Rows from block 6 of the encoder, named by matrix and row number. Each number is 500 + 50 x the weight over its row's rms, rounded and kept within 0 to 999. All counts start at 0. Numbers have three digits each. After the name is the row's rms in percent of the matrix's.
# fc2: squeeze-excite expand (encoder.blocks.6.se.fc2.weight, 480x30), inputs 0-29
fc2.40 107:540476507530568500536401542435531480573506560500478502437480551562405511486526512592492401
fc2.41 099:482551506354566518500553503471476502535547514512386551515488487418478522428539488475578525
fc2.42 139:478479561567523498516550499415456446489443500513348487479412533551522470479555540505573489
fc2.43 109:479507519445423413503554567503492460428531449430462448472532505456416521473610557536497544
fc2.44 119:491561530393439567543457485506497460508526515545562574468406500437524563408518518449547477
fc2.45 097:595478496490477452474563452544524530603476522604363513471502473496537511453495470477525559
fc2.46 117:513535513478546446504542470539414585431418463529542507525422453453460401469559459563483474
fc2.47 095:529420461518511564554499491511432499492477519432464483525438515381529587469410545446424502
fc2.48 104:494476567490438459483585520441538521437396487522464532460440502468449484510438487464627547
fc2.49 105:510585509490548489495515530508512519579455526487666439507455498538464441601503471470516452
fc2.50 078:435444462500557515558488452509498408428419539416444546512526440503514463506397467549545523
fc2.51 102:474552441430462430490527382563514484557578522510526518492533518468455537428438596468464484
fc2.52 092:436389470531534521522509554549521533460567402490461518508523459445604571552489445492453467
fc2.53 117:453561542490449369526557512463562442495531425484504587521474460580512528517538446453556486
fc2.54 090:501367439549558562486458539508517550452474489534519435448547463558488496536407506554443552
fc2.55 108:520505498466347468502492551516475552565486522411544488497601500504492490460425410548496485
fc2.56 100:506505442571435448524530515528501460550503508421582412490485586523505500505391424531475432
fc2.57 101:481363548424506543487407503531511501483509545407417533530600508479509465487493507519440493
fc2.58 082:426468549455530531472465492539494521497456483463488691463512540547463495524438515480431460
fc2.59 091:504525390537519496497502538457471533425501528467495474560568458419492341517527518560507522
fc2.60 114:486552544420491514534394513421535490530485544532434540524502474497508401435570423557550464
fc2.61 085:416521482495514418493568513509534586419503516562428552504504531535503489577608521506538580
fc2.62 102:443583523524459531444561584483464428521432504455485541548464538436526409445462440434472509
fc2.63 082:545561420494443495520499464501615551406464495482560399472507480504542413523527466471441484
fc2.64 091:540501392425547480501502432486450548496447434510450523457405473549551486470568481563478419
fc2.65 109:589498449507544510541382415510457592549472560475496550507492503521423474493523546581515448
fc2.66 103:569502481462567502480568491536392469584546533500475473506433482459445576536533579462589521
fc2.67 106:536574541540568418440557479449520507593448495393513508526576492487454541471567524509526444
fc2.68 102:518571493515486524504468411478498535531447515527577468473501440475431539609385487419443504
fc2.69 107:493527417513503538541474504508592481366458534418595467473436533505519491487530568497565479
fc2.70 105:514375515494509509458537583547475462431504519597588473489458489508529577415494531475440494
fc2.71 117:515574535476575547535422469544443507506436519460531532512504541467535490367479557545467597
fc2.72 091:501450424510487526434539522494554555486516434412477551435390529561436459456551480487493577
fc2.73 092:494410578517506506480534499570475414525468462509650533510482421527452487494449514579507507
fc2.74 112:541534585476577468480437540516480525394503565411568548498473563519532565456431500449483501
fc2.75 094:466486523541533430538513576467457548482596479518494466504463557520568500383453465549410565
fc2.76 104:468436489476616560577483497553490429518475532480587466543452455536389455528472457472503525
fc2.77 084:559581489608520507500464470498500510488498424547409538562495499460411405541473494457532570
fc2.78 082:458571551449497464427482529531529633460527544492478477511479465497615546516553549417473515
fc2.79 090:556453574522506428501435464557510484483465444511565490502461486391537480408396502463445535
fc2.80 107:558524509463500484490459421468479498559401478491445558394503524472509489463590604440447502
fc2.81 099:514486519424505448421542544444461528468461424546583516532486467473531394444452535406457514
fc2.82 086:485547432444472482514542428475506476532568540554435540512577554531566553488450581426415480
fc2.83 114:419440550557454551487438434484427546561566510548572517515512536437484566511473436582486480
fc2.84 100:466501525469427462491550497510476507503616421442460528500548477517470442513581525475404611
fc2.85 086:447550485546469410537472510540493435574498572541539566584403430494469509449543498456474547
fc2.86 118:509501447501516593477525508521522610616487458567477457435447532447499517476514611488509453
fc2.87 116:500470586572516597458519486565542502590540479510519506518445494486533537379558476409516503
fc2.88 116:511499576520541463542499535543390458584508535533442470533503455487429441438515574398463508
fc2.89 115:504641439482461481526402510557486472565518485458465517446536604478473510534536563439496503
fc2.90 121:498494568541524555515524459463566442567448448501385469514396503454527495531590561453506476
fc2.91 112:462531491412456462491428587427478543507459420522546504443423508579537534496509478486494393
fc2.92 083:550504563541544504460452493484512536396564430551612450529549436437499545503448471545447484
fc2.93 098:556443414592533445430558511494479576483491470496496523571434481426555466505532478504428422
fc2.94 105:484580561500510441485479484596460503458370483522458508503555490490504495473384579445464495
fc2.95 104:442588501533515451463518529451445541479445437477436590510502498548521493455606598484433496
fc2.96 084:470522574575550550598507486539480531542464494551433387450452544455539518457522466442523561
fc2.97 086:562525510550478465516527459483413484560441597457516492442460485483547543411439566507496607
fc2.98 085:512513529682526533485489538521495501399463515544552523515541449512510547515430565547521480
fc2.99 113:421460506522497550496400569472458451558520458525588447478510595434537458411520466513508471
fc2.100 101:576528606463532494516503474483501527626513522438506495509503531392478491412478536493406528
fc2.101 114:471510493488519563646481526513538410605484534496477499450470564428546458541475529568496499
fc2.102 111:486427544463532431449536537448499525438453390561424511490417526557564440470516449497474531
fc2.103 087:430467533422456519554419520494594500518464492538430525547527409451549560559529430515457467
fc2.104 099:387454422493493459489467530504596394465521453515540517420554455486521484442510528469538570
fc2.105 096:464536452466397471538465552479499501525458476513618429529443559513445502399571507515466547
fc2.106 096:640506495489497501523540530530475469580539510506464496482571601468460554422479460443440565
fc2.107 103:515510487531583574496531465486494523538522580550554512506513395462429435478474466365463518
fc2.108 083:549525569506597559472544474540577504555506548479491460512570512551484446458473421624527493
fc2.109 097:542544557505468423443626550506520436523508502488445414466541541439493525498514529400538546
fc2.110 110:539530503468490420498554455506465431471413476606468558486575540496537524441515416416482459
fc2.111 113:581542517410504542449550424456450507479473464428488552464449561539489545455399531449555521
fc2.112 082:510485563476535531505525483465458534562484451554557406507513507550455654509433513482577542
fc2.113 088:510564512556555405453518502545457542479501465596454519510506453456587572547410487515423479
fc2.114 127:509485538500478489419507410557431467472543508564426500430450497448541522525409572408463484
fc2.115 096:477496489620513521461463505550548519507621518521378478487517600484511509460517551448515546
fc2.116 119:553548459452605522567555480468604510526513427517546473479498573450500584532467500570449480
fc2.117 088:433435465473460490417511540483430441481555459464494508477438413465569571445495458567517421
fc2.118 108:519532474584455551530454573496543507588466469520524490522491443378522424577591497529508495
fc2.119 094:457548507516557562541462542517552474474546504504605595500519510504575487499599464558426424
fc2.120 072:553528480560458538544464568475452410576466522418534513583529615461487454461483475531489459
fc2.121 116:406566550539521505463523462502468396487546458516453560524363580473496469533512515513517448
fc2.122 069:427489473416518515528499444458495599436482622511430435536480433563554479457533495501470496
fc2.123 083:499505475534443483507465435533426599508499430461588493495550412507555537416530591484540518
fc2.124 099:470509536629423535392479510509503539482548590506455561568494578537511457484520525481497449
fc2.125 093:452528484454402540570482495562528414574513513468584538437444517410462485489499477517421538
fc2.126 076:591547471537605490547562566466520537465476482421519551504465549523480394572497530503468441
fc2.127 084:463546534560513455424498521411552507430570490446376495466481566520521483513545404505516528
fc2.128 094:495513506555475481476515444476501493493445540529581504491488466423465523564465638548463630
fc2.129 094:558542516538553482454525486550489388496573592535536540460460552460468511500543409501594538
fc2.130 116:482506427418519472466580431462440549495427502466561437490428438522432487574550467512562504
fc2.131 074:492505454529499473561412516501605434517492617529396533495487473481534459458533505524499402
fc2.132 095:485489530547433448541445460498489577512418413450531437496521574469508474602530551441432492
fc2.133 121:427565537449485537505428521452496423479425612572434466447430467496513483493499502458572480
fc2.134 098:591560525480504537556552495510495530493426425499526411414453501432435506420555494552506443
fc2.135 104:557572490491514480478506551478537472403393556519535599525563566452490492513461535490480599
fc2.136 095:464477438566416539450458433515438494530495493468535577527479527575524592496432557475596498
fc2.137 106:508471449514539493516510466425517575488489418413512445611462483456551428585463520519442549
fc2.138 098:567493561587534474515551483559520393530579464462466502555496576478469466567527515404468531
fc2.139 099:497498473481521507568519416547635433498474483459377530468526458418547474494475548519533518
fc2.140 097:502444629498483550453533451472434462475490511540478464488537547488525615457409502468455427
fc2.141 095:544532564562407564506467445502546512455589515548524496486484594502506553402477557574516475
fc2.142 086:441553447474483416448516479478475478503489482536595547538414490503576516493517379573431504
fc2.143 119:532397470566472571462593469500531484524520479462534563481479575513471488515422472423446591
fc2.144 104:373482501483528512532569503498580455452564536496501424517469430501424419478549579480539517
fc2.145 108:548528513522507495519463527490556506509527592510565452491483521485599559341426486459547477
fc2.146 092:487519404534459565522530545493489502523409446468449557493564532441534447616417494506450483
fc2.147 084:541598536450542452497527452527461469600502507572499493537554451525511477556531537552393583
fc2.148 154:601534530484532432500533481510507520469532553588441513529577500501441550491447519353528512
fc2.149 100:575476416565528579486454473470501548573544508518515440496569541414483431496444462413494542
fc2.150 109:433492522580470543404652542539544473514532542526528512499472469444526489459495580448509467
fc2.151 092:555528519432501543532493549528530451424592471622484425481565451545530543508456561526543528
fc2.152 108:509453499517468436561502510544513447385557512465602549488508566494476402495538480497408556
fc2.153 107:533479523572411530494583477535448463569545518460492527526539590506363469484487509437478539
fc2.154 082:498517471469528522368473545538462567507474576508532500545506448506546430494427408505400522
fc2.155 114:480475541477455468544480473511474551480580534574492578527549462491435538350532563536505439
fc2.156 139:566589469564487521488447549474474504444475522489497570499541508462462452608359511476538521
fc2.157 095:457452441583502446453513516537454534528577507486454448491544529553537520347445550523461510
fc2.158 112:507536430506458515538439604419444498477569530523422505535425535471559479416581503472522521
fc2.159 119:539449519401494485424510525497470443475414466517491544460401534460439429432576474481537450
fc2.160 085:503415504487491477481552568554583549427469460534489522548528406458502437429445587500462555
fc2.161 084:500504492551433536523443540561586447475588495460592525413484531595513539498418504478534510
fc2.162 088:548519488506536401444410541489483408457475517512470473452513490483500496587482526535629574
fc2.163 091:500521543561563462554550497525496526524572454615462508505403499439524462546433409541541470
fc2.164 097:571437479466561524479469528506615457525508441567522494538523517579475444526540524482627545
fc2.165 089:529522507463549480448515509502532416610475509400470411500517553390559494459550491522531455
fc2.166 110:493507512498517516613522539511525455624532543487466441482425575551475604503515572524544496
fc2.167 073:477511584425399536400461485491505530472609513472504450447504460487508560434450508476426490
fc2.168 107:559453477494529501531526474492465492557480415527478440463411610561545534459495479563454390
fc2.169 097:546490537420509507467438487509506456488427572416483400502507628492562435539528527538522501
fc2.170 088:560514459472458518489552498473448533586482528510560520381565627486494504419515451470534522
fc2.171 124:477514534532561420502432511545575455517536551576400540515513462496469459491533396453583519
fc2.172 067:466483499523464567432563387566545452581417508485578513513438509522550536442477489444540506
fc2.173 107:491481532552459498472529372579567506456546551538441457428523524550468454568510514415498554
fc2.174 088:510501460521465500461599433508443487437496551592453561566560480575446520510442568451557522
fc2.175 137:453515570566515456556475539481523486534510594594491512484432379501484454468513444464527414
fc2.176 111:508460533528526509414435537505555427578523527450508560516556523547508442522394467593433519
fc2.177 093:483525473462577542560344490452476404461506556513465544510495534477521543584529547479481469
fc2.178 096:448531466390473531529471427557547539549454497483560512544568456521598598483502440500522536
fc2.179 084:518536499471463574549438585493612510416498487495445558438448424477556432546516538492524527
fc2.180 111:462507422405462554511609439481515484481562501403545479510481526496501410584483514551471464
fc2.181 103:509459435515531492505555369503467552551434490518573489426485536450562548483581515410488495
fc2.182 078:576572446493586471547463527455545555451554544464513419599592500468575490498525500488484484
fc2.183 081:495500433565453556454478534523538443470504403481586548457434445535469444522607558496460508
fc2.184 085:409533455510563589539509490525523497528462488483430467452432529445539465547563363500470468
fc2.185 090:465510560487533510483499518421525440506480525506510497470540626622457513452417431551432486
fc2.186 107:533486509441482521452526426503544524548560511521592506554595475488431612500525536406451484
fc2.187 102:494524424530491541511515521590535496585643513425463570521424506524558536519546506459509481
fc2.188 090:505510484473504479521416468571472537497366453509562462510483514578533521511596561438417518
fc2.189 089:453485434432537497486449521520524472517412515418463466433514441473391429532400468468494532
fc2.190 108:513429520529513634495462530473534484510446593529468493443517551572502456506406434553524551
fc2.191 115:494448470517592547471508552484503594494518586424629484570492491496471457498421500499441505
fc2.192 099:568535471379503517540473426537436544517522544512385487448547558461433478499468555497494555
fc2.193 106:417506484507483555465434396537507582535564487441496546468566587414478479522574503528474486
fc2.194 092:462462568469488561475424558484519487508422456507428505578499445610525572556422471464495515
fc2.195 120:473483464508438563538454415510601484472581462490466521462528579440454587527565453561521497
fc2.196 082:568516576513480480490534485522544426536406433477475444478464565530534507463525520369583522
fc2.197 117:519452561556443550408470580482519506579506454553495609473478514557510450517539403490466482
fc2.198 097:502541448445523504464614460505525431447468561592406414466514514518453467503499511451544563
fc2.199 093:540506468515528480452543509478491415565393468495544572452460621481504546446451565498453549
fc2.200 099:458451531491560562437507519490520497524590419553483448519523497393492498545592454454480406
fc2.201 122:460363483419563497495603496519461547503550515530476401483522440536518438493486459473457472
fc2.202 091:626458475466531462473532500473540545408546460465524498520442399486544548460554459480590511
fc2.203 094:405486561506404496493482440506415515407455553563514576456539524522438470503581472473520501
fc2.204 114:455479507523550423529360530465440480505534475481529589558510554522480438514433466592488481
fc2.205 077:437589519450540552475555498497423439413416452565439485541476486434461536488557510461451487
fc2.206 125:471412509613478544572486446500497559503540425520424535482436452446415440516494529485470458
fc2.207 081:575528501538488462506528507541531457487484589494503536519545516418478576432582409425490598
fc2.208 107:469486478481522452516436566548525540450546512467604551557529472521485472527558427512480647
fc2.209 086:477454441425576403474575583508565527544463473509406539515485480447465551522473534572491521
fc2.210 098:509457494506541437505499597488464471485559440590428446511450542567483549559418534482505593
fc2.211 101:495501494467529548512450572471495429424469564511507425510378446524439614476548506478533476
fc2.212 061:497494356443561529551447559491504490499449477554550570554446482483485514400497544501499571
fc2.213 083:564514590442482543495499477589610420508499531549533490484391506545534479426533461520535494
fc2.214 085:534493545560526510530502534491548532496424486457481509419543437414583514419563576439432455
fc2.215 100:455414503440513458519546543531532478435517591506555428530496479565456480502650499488462486
fc2.216 104:515496542576522560538526428470583533583535463530534538559543481535577437447519399449473516
fc2.217 106:603494502495471559553487384560534496542455488476478488463567469533476538511512610439474416
fc2.218 108:483519542549542526406446455462557576544584415520464539499518469478560498439456397451506487
fc2.219 087:487438499446592523440497511521587532511444492486536561452415442498505420477463494392446544
fc2.220 121:504488529539486489494482439473458448548377463520522470491474620473482411519578486539403477
fc2.221 070:532474475537443553481529405439543445464532538524615529521529606571503428452500457490490470
fc2.222 080:419514489508533616495529551397516500520562548530579416489547473437500494553438565482500518
fc2.223 115:434472494428557439496540495464508549458520458498467503537427559548639524510453464396497520
fc2.224 092:620474490469555539508544590570468438550483409509509467509469555558492428429466481540459502
fc2.225 096:510532427533493594497442507493485463430521484455521473546573457498608536420494479602430489
fc2.226 101:515508489510394537552516506498473501526433518538472474477489415499550612456437584387471493
fc2.227 088:538587398519427446511535592482411463414454547469467478469502452447529528530539496492446509
fc2.228 127:588592528454506530502485436535530434449385549471546524513556463493507475508475577418443522
fc2.229 113:370505559454456545584495565500487541485507540466525511445486482531555626474567475449514499
fc2.230 106:589495426553486554376431556507417514491503488446498487521419536425533485537486534526445509
fc2.231 089:577502534540456437442524525519485447543439480516401538471554542505583474526559552495413586
fc2.232 133:460460542497423440408531587541445538518541528469478527530479593430541470510507457429576455
fc2.233 099:495467565477545701493505503488462505528491501521423544504466478525534607516496496474508491
fc2.234 109:457559460479499406527442499478527520452541473407425476476583544550523542525518443381478520
fc2.235 086:556525443500499492482575402472475466587520538513421480560555503455454608426463436489505513
fc2.236 107:536486533532548566593493522507522476590512518533368498484500496410489601418512467497469501
fc2.237 114:450549485546459480486554459505546452463440530507434478502546572602456500395557485467576570
fc2.238 096:481493494514404490495434490558449537445467435479626506413538517561551510457499517430480427
fc2.239 075:466508471460584469487477436553445480464555471562552429434478509515585469504410474504472388
fc2.240 087:596591530512534492626508522529442438468389509449464530542450574493485500494536493498484467
fc2.241 111:549593503439499571460501420529527507582407497488428465521579558466544540511499511408519499
fc2.242 086:485489492417469436525474440511620509536468489561501511459523633518602504492533493556456503
fc2.243 127:488465531551396486376553511486479509541529445533396471429559489537525520457466527547438526
fc2.244 113:452443534515422495477425485432444598504516548506387512473539508576511478470456588463544513
fc2.245 086:475504508535456446541418443563497385502557464458534501535529498557461565436417480558565544
fc2.246 092:527427561470437562560541389501489564532525480513434447497503531539457567501489457381482495
fc2.247 085:470354488534460450414497526444452538515586500524507468546444484511412433533497493473544460
fc2.248 092:466428432496475478501549502578577483565510449508450464469467470424595446462477395539510455
fc2.249 103:459540491558451500535568471547502532522465476458434449535463520389447580461455558395457477
fc2.250 091:448477526435581409455442545506455472586519491553414527568498481550418487449474461537550490
fc2.251 097:561467473447494374566535537473515446494476498466555444529449542521586443513540539482607479
fc2.252 087:588579386577476545444491460502498465461497409520487565531496523457541512511514600511455470
fc2.253 094:520563464562505582474539407518539472535421440379529459558440475554488536544543505493502531
fc2.254 086:485498446528504490505503523525483502608496512507424528506532463566449524468400487461426652
fc2.255 114:560454514573502514482497559496458545532484567423453404530547511475532581553402520573540462
fc2.256 097:540484479489523542551476527542575557465538365514444448508508544529520440429576460442544435
fc2.257 107:533512540422420481463502488533412525490492459574461495369439426483522475567446556502470482
fc2.258 088:455569567540523480459586449511475461527477472492572486464461530605544533452493498439544382
fc2.259 128:511579440449487498465575466504590454418450502438620500511440548519470460443546516536497470
fc2.260 089:531470422501483452590542429550595496492490464514519557440488461428554485458516442394452517
fc2.261 107:406507514496541476483554448477436470458421499438487491452469570476465529365504523485402525
fc2.262 107:593574584539564532472474432487493516514519542463451576545479502495436549561430517466479403
fc2.263 091:400552494520560503385600490495437472454556498447498538488510511479420526404532529465487520
fc2.264 074:476503358442475499585513503425568470454395507455500516491484481549504496479500528433534581
fc2.265 097:566524515505506542458555561546473492513448575485481396505522458408484507456548585612500460
fc2.266 082:504497483397479515496519501545528571501464584456585546480487594522545550575512555542467401
fc2.267 089:543464501559519492471437468505540492530500460486497475476514409501576546581391371489493569
fc2.268 094:522403471515463522465479430418550415535525553525475510447518511501518599578467453461409524
fc2.269 098:508480451508443537487531535445497542479519479584442452433471554569601579428480455528442570
fc2.270 071:539544429482555470511574554495520408507525558476486429533473387521483527558509455441586448
fc2.271 080:508484548569541444484582462423520548460546400492475525558529411479450510524519485416570553
fc2.272 130:526462446507655489501483417552537608544542580495536515483545500500464494510415510487515489
fc2.273 097:515509565517538571458539478495548494505490586426586544535458499502533491473357577489560483
fc2.274 081:449548448443572427575590528516509455559511418500538522469497450493449509589551524493575460
fc2.275 106:415483490459370560537504545486494549481537498535472446435530409458426499567499439456510541
fc2.276 098:548483494542532370543485506481459492487416445509496517540494500468581483397414522433571481
fc2.277 099:503577485481525468481528556441511423484527531551404446481501477452567440465593439457423437
fc2.278 104:565532582471478455495500495469551536610473460523405465438471452408453592479509526481477538
fc2.279 124:496492448521555406457589537451484422438366477487549470483518520431504517510540431478512535
fc2.280 100:434561487470481546506586493520531470426550599426448424474444478466472510551498518571421464
fc2.281 094:462545521414542569429413435485521546524506537551455529499394489583458516438518566468522497
fc2.282 109:537505503576476586475532508549461477384478495484447478429450455532494546458533522373558530
fc2.283 124:561437468458566541528445535518453567519538602528567410467487542550536513502459399530521473
fc2.284 116:511453511499551443544569482476520492518424379524515498466582442467480418536446526570421540
fc2.285 090:492482555420531452459566473496489464479576386593570525522549475469561493469523593482540509
fc2.286 077:528567472531516477437383457532529467570548527480498533488472387518482580437487522587524543
fc2.287 100:431497483538562502555567573491453536468392492449483575590502522537498541411474559544461500
fc2.288 077:601522522466474516493589580517523420451509487450476468474443475458574551424476416478503573
fc2.289 109:419525525574470452518514563478466536526477477521512606577419585509532519530560560527519583
fc2.290 103:482509464484505473617500512506511586532465448537427456480386498408547478530458507454455422
fc2.291 100:439474418494568517526510439465477468494434529453579532508497563535618571429440538474496545
fc2.292 117:586480489517517529495565431532537404536464459476505495601517380541509471548540526462466574
fc2.293 092:541432520468385553471482521513517542448510424543462542594569525472533508560437431467564497
fc2.294 093:562440564513458515511561553499419446518477527469477478510499480638493575579562439482452505
fc2.295 103:533526501524431451449549411453461562438545546465503453498454548483492474472525617396546482
fc2.296 110:551558407505593485448478435481478523457474505454381427576496509488483549528526508486413477
fc2.297 087:479513592517561536448496429577585500567521403472575497499523557496519488516538434471429447
fc2.298 099:487392488523446537572488562503571518448504511535418421524381487491462466498550505435458484
fc2.299 083:522440479519514497489469523523483495458397603502478518488430447545493469478495668561505488
fc2.300 104:478508511503454501508481447407475442413451453590515446498460451468512439472600519413539561
fc2.301 074:526539489559489459467493577597568542460460527510492475447464502452380446508564441494457419
fc2.302 115:503515450471413411485485461464414520555551474554469475530554562446438592546434527545510540
fc2.303 103:544522475523458557467434570537546424507568570557445505496366498502518516575470548484558506
fc2.304 099:460479549484587534562377514556575406443514522492462513534530427449436498469501481461452493
fc2.305 089:446458480492527494464538593494402467454549530405512495477527534501501385467482608497454465
fc2.306 120:429485472580518540527429453446478403524550461473420490500447456542481531418551585469502553
fc2.307 094:495454460509558447515520524512535548463473450536477498522510526507560368479472486351542576
fc2.308 093:565523492438468541499484519498535522490593494528492487553521479483555542461497453344384466
fc2.309 084:541569463499624579467498547460566446536481558479419525517481468514425499481399538519474492
fc2.310 103:554594539407427523432492480527494484551446523421463577495461481475429514505485536506531394
fc2.311 103:485543377585491444514544598561487465526571489429465530510547447532458487470461508553524441
fc2.312 119:578517474433494552576518527480557501430502496401519447486463587485499517447583536393484506
fc2.313 085:483488522491541509544544399535630471500462508471512484450547482541420548553555407558481446
fc2.314 109:546504510422574475383531494492456508429520510552413488498565510549568442428446471498548548
fc2.315 096:447465578496533550395537561512554459541438466557510482471374474510479557482449464499535560
fc2.316 102:453491544507449522464530491511544528506558529510446444531548538482597384615543424453483529
fc2.317 110:473447468484422442376538524491454475464458384528504548451540582550535489473468444505473476
fc2.318 094:540538427510522507415507470412465495468531550510501565454452367513564563468519529499451429
fc2.319 102:575511516475564513474512470495525464521490459424448448473400567454576460473421459526402444
fc2.320 082:524510572619453497513534500472554488572498561591527466500517456513546464434520440470540609
fc2.321 079:470466464453503509461595561484566429532388460477532451553464542557493526570520430424480510
fc2.322 075:463484533546564563558515538444515472448504523522388584466493456450478582485435457447489412
fc2.323 095:573516540535599550603459504525451558535524527442421504596496534498557494509497579552503475
fc2.324 116:539586511471530439500478505516523450523437488534486613502438549473560415386497431461519471
fc2.325 095:543431491482500485539513447444533359534461453489568463528448572522563466500528428440446537
fc2.326 125:546495546458581511483451407508614433537497525614476471550538529571529517507495495424510494
fc2.327 093:436517493479535518489539479506532541430486442487545517558435527481536406578590521571617527
fc2.328 110:533464585503507529531454526528551374496442468550471558520514455410460534520528528445590562
fc2.329 128:608532548501516440590484582463453415509462486527460592496540515448448444514421495491477484
fc2.330 122:448564618480429485576453497496494555553516480469480479534547581534472482449467387526507551
fc2.331 111:497490600601446382502492432553483459503517514501446600471483519499507519458500577507490428
fc2.332 078:561522519522569487506563444477483486496581499485390481581447467499429494515562608494487577
fc2.333 100:482407478371493523428527466491431520471457522601598469500443511493502552548479465488472470
fc2.334 106:494443517541487619467541541535513555587524514487560401517420451486499601463515483488456467
fc2.335 082:502500560458467468440529612474579578511448499466378488481517562508508569497492444485535565
fc2.336 101:495403500539493571499505507491512534514549449438479521517419551415507627496502565439490419
fc2.337 116:420555515385455531423502448476560482509534488447416552547540519493441496452574575489518524
fc2.338 082:456494432450536426415577529487487497580608478433455529498421486467460498567495453485484550
fc2.339 090:506558439438511523439482570496469511580514396443482584513590434450542521486546554502452511
fc2.340 094:460566467586489497552430505477465567483448517541546449481539415588422535453514486545449575
fc2.341 085:546481528584487514474402566507585510554541542575454545507503562513513481399502486489456594
fc2.342 085:476528429498545482487467466607483375509482550457496502501611543515519478611554513523505475
fc2.343 120:532477518495584529560489440541497440514460572530434490537510491620521500586488597424533494
fc2.344 099:520519474597450530460512548472614527433373557523503480507543518495507525549463409520497544
fc2.345 139:564540558565579537536517451545536481563467476597490518495432439533473419448504543418448486
fc2.346 086:471501485488554556503537517547505556411558620432418415481509567495501487480413495549483520
fc2.347 090:499532465468586518540507534457458409462411531484573500479480463519594455568475584557444466
fc2.348 099:559464504522393521481529431457509540515439482478563504478534503520531433628426469552435450
fc2.349 088:578465502433520481540548558386538491510469557453410545432446472537501579501551541480459541
fc2.350 127:472490534519483536542536559549527461567528544576426504453455445515495367486512516429474598
fc2.351 098:426483528501562440460546554444558428476516413518485607509548449496532581443504478477518571
fc2.352 102:549509548409514497518597510516548421492506539489513543472461517438496491578467543522347501
fc2.353 102:554553546496546478452546491474455460590431513467564406577484465413529446483484464501564439
fc2.354 091:440405551596438551451462526509544543429435476422479473513485501531520391510498452513515454
fc2.355 098:447478504476515424490531608513506418564577447493472492424444468511576535496580514511571447
fc2.356 068:474524440507545483546471493589469468596377502501539520424441501485552433460495416510442510
fc2.357 094:481439505527569527478522569479498567584496534587516424466540435424556400467511475440528517
fc2.358 065:527569467511469466483577443487422448507491457546437539530549569593486461432484503546411432
fc2.359 107:506465486455477436434485539559608462523539578525539511570519444435442505458400567477502467
fc2.360 089:462410610438539506440509461507490497476565472520578534438372503509438483516478457505476457
fc2.361 122:508495472548385506613533484531508471570561556416478496522556545530466582567474492507494442
fc2.362 110:516517468577425540528496519531475499511551526427571505496527465452365517503453494565401568
fc2.363 086:514414385495471501546522506461490582473517504467596428446430508583536502432520455531541508
fc2.364 094:436495428542519463510461586469521539409603551489556512460562491511571457473528554490590486
fc2.365 095:522534549463549540519445418534513544418568536430492516490417544464565516507541555377495508
fc2.366 090:538469455468573417521511535465500550464623507577522518544523456486485448501518441423597457
fc2.367 097:568465509368514474441529492450497572515542458574442448498482522469483515531598520479592466
fc2.368 108:527559446536494442495451482481617453521452465551559537515557600423467554429507526558508507
fc2.369 116:454542529480550511545545521491459393490385497416420479519488458431549483590469507544461484
fc2.370 072:481503528500491632397463534547436506538505457547531421427568498500538524497527563433546477
fc2.371 093:559480581418544501492458513490575523465570466465496492578516468491500627434510484435425473
fc2.372 101:450598502510468452466447488553622501531445582475436485390537526497470544515543521460521522
fc2.373 094:481466543379605451523528493509541502436476515443434531467490463521589480484582517450543564
fc2.374 096:537455516519511499604479428522455458562482459504457583500549426476594542473559487419560543
fc2.375 082:486459500461522529602580462509532481548530506407510581454371485541467465466575489474513464
fc2.376 101:451512529494475550579459470452495471445554513505408426584507470488503559545468413488430404
fc2.377 105:487509514595555514519529503484566387544401409504528462480528459455474457531468446556439450
fc2.378 094:505505474507433434478461480447515461494481465522381501454459414500577420421569473424532493
fc2.379 084:577505449447401462499557489509516464513481455580548501571542404479475536518422476427550446
fc2.380 092:432441502586496527496532478551503515496503556590354448497512423485457536567497456527548500
fc2.381 098:491413515625525546566538469514528527512499576483521452558524494438509459409564530489568561
fc2.382 090:507494578492582553490487550530497520483563492508529577586476513561568443483385521481575566
fc2.383 099:526510508625538548564520539455401473512434506570458528437517486514470544414514506443576516
fc2.384 108:485518503591477467526482457532403542539593511457478525521519513597434472493358511499499484
fc2.385 104:470480545475383471452537583500528512587497492447546524515565477388483423520535560511455528
fc2.386 114:522498484504473470486502452507536402492479457613536609577552513515470389429504513531453487
fc2.387 105:550531552522467469479416592520455462524501386545503591483490406467542496436499487551535546
fc2.388 104:513469564419523474502549453529607435477449432562417448517496522549526566522540553465534564
fc2.389 102:561482464491531606486473577455477489470393521428472481528515498473469445591459500400456467
fc2.390 110:437512578568603550469497451471518481531613503524544489475508569427586553471483489494475447
fc2.391 090:600503471527417549457553538512604448544420530526379546502463482480468512492504508434499489
fc2.392 099:525367409462489524442506516595559518492611487527515438504500436493483471511472493579490504
fc2.393 071:504509420522537509532419459513501517340486515609496514493465536488465532444515552416492476
fc2.394 109:517542441609481499525497564446584497544419479532445523441524535516518593502564445499584514
fc2.395 090:601431466549431490510454480495558487459549455493569507613465506518445544514487447559441572
fc2.396 114:543447482475485511520507432472521487553457561436578514466506427477423517491572492562618586
fc2.397 084:507556634542477430394483508517451447420500479446568523502503465416507499494495468562537512
fc2.398 103:552458489471508472503506567535547495432569618483584446548517503510536546543450482382455516
fc2.399 069:540555444435555515502402452441528442581440528472502462543530495507450425507447558505474595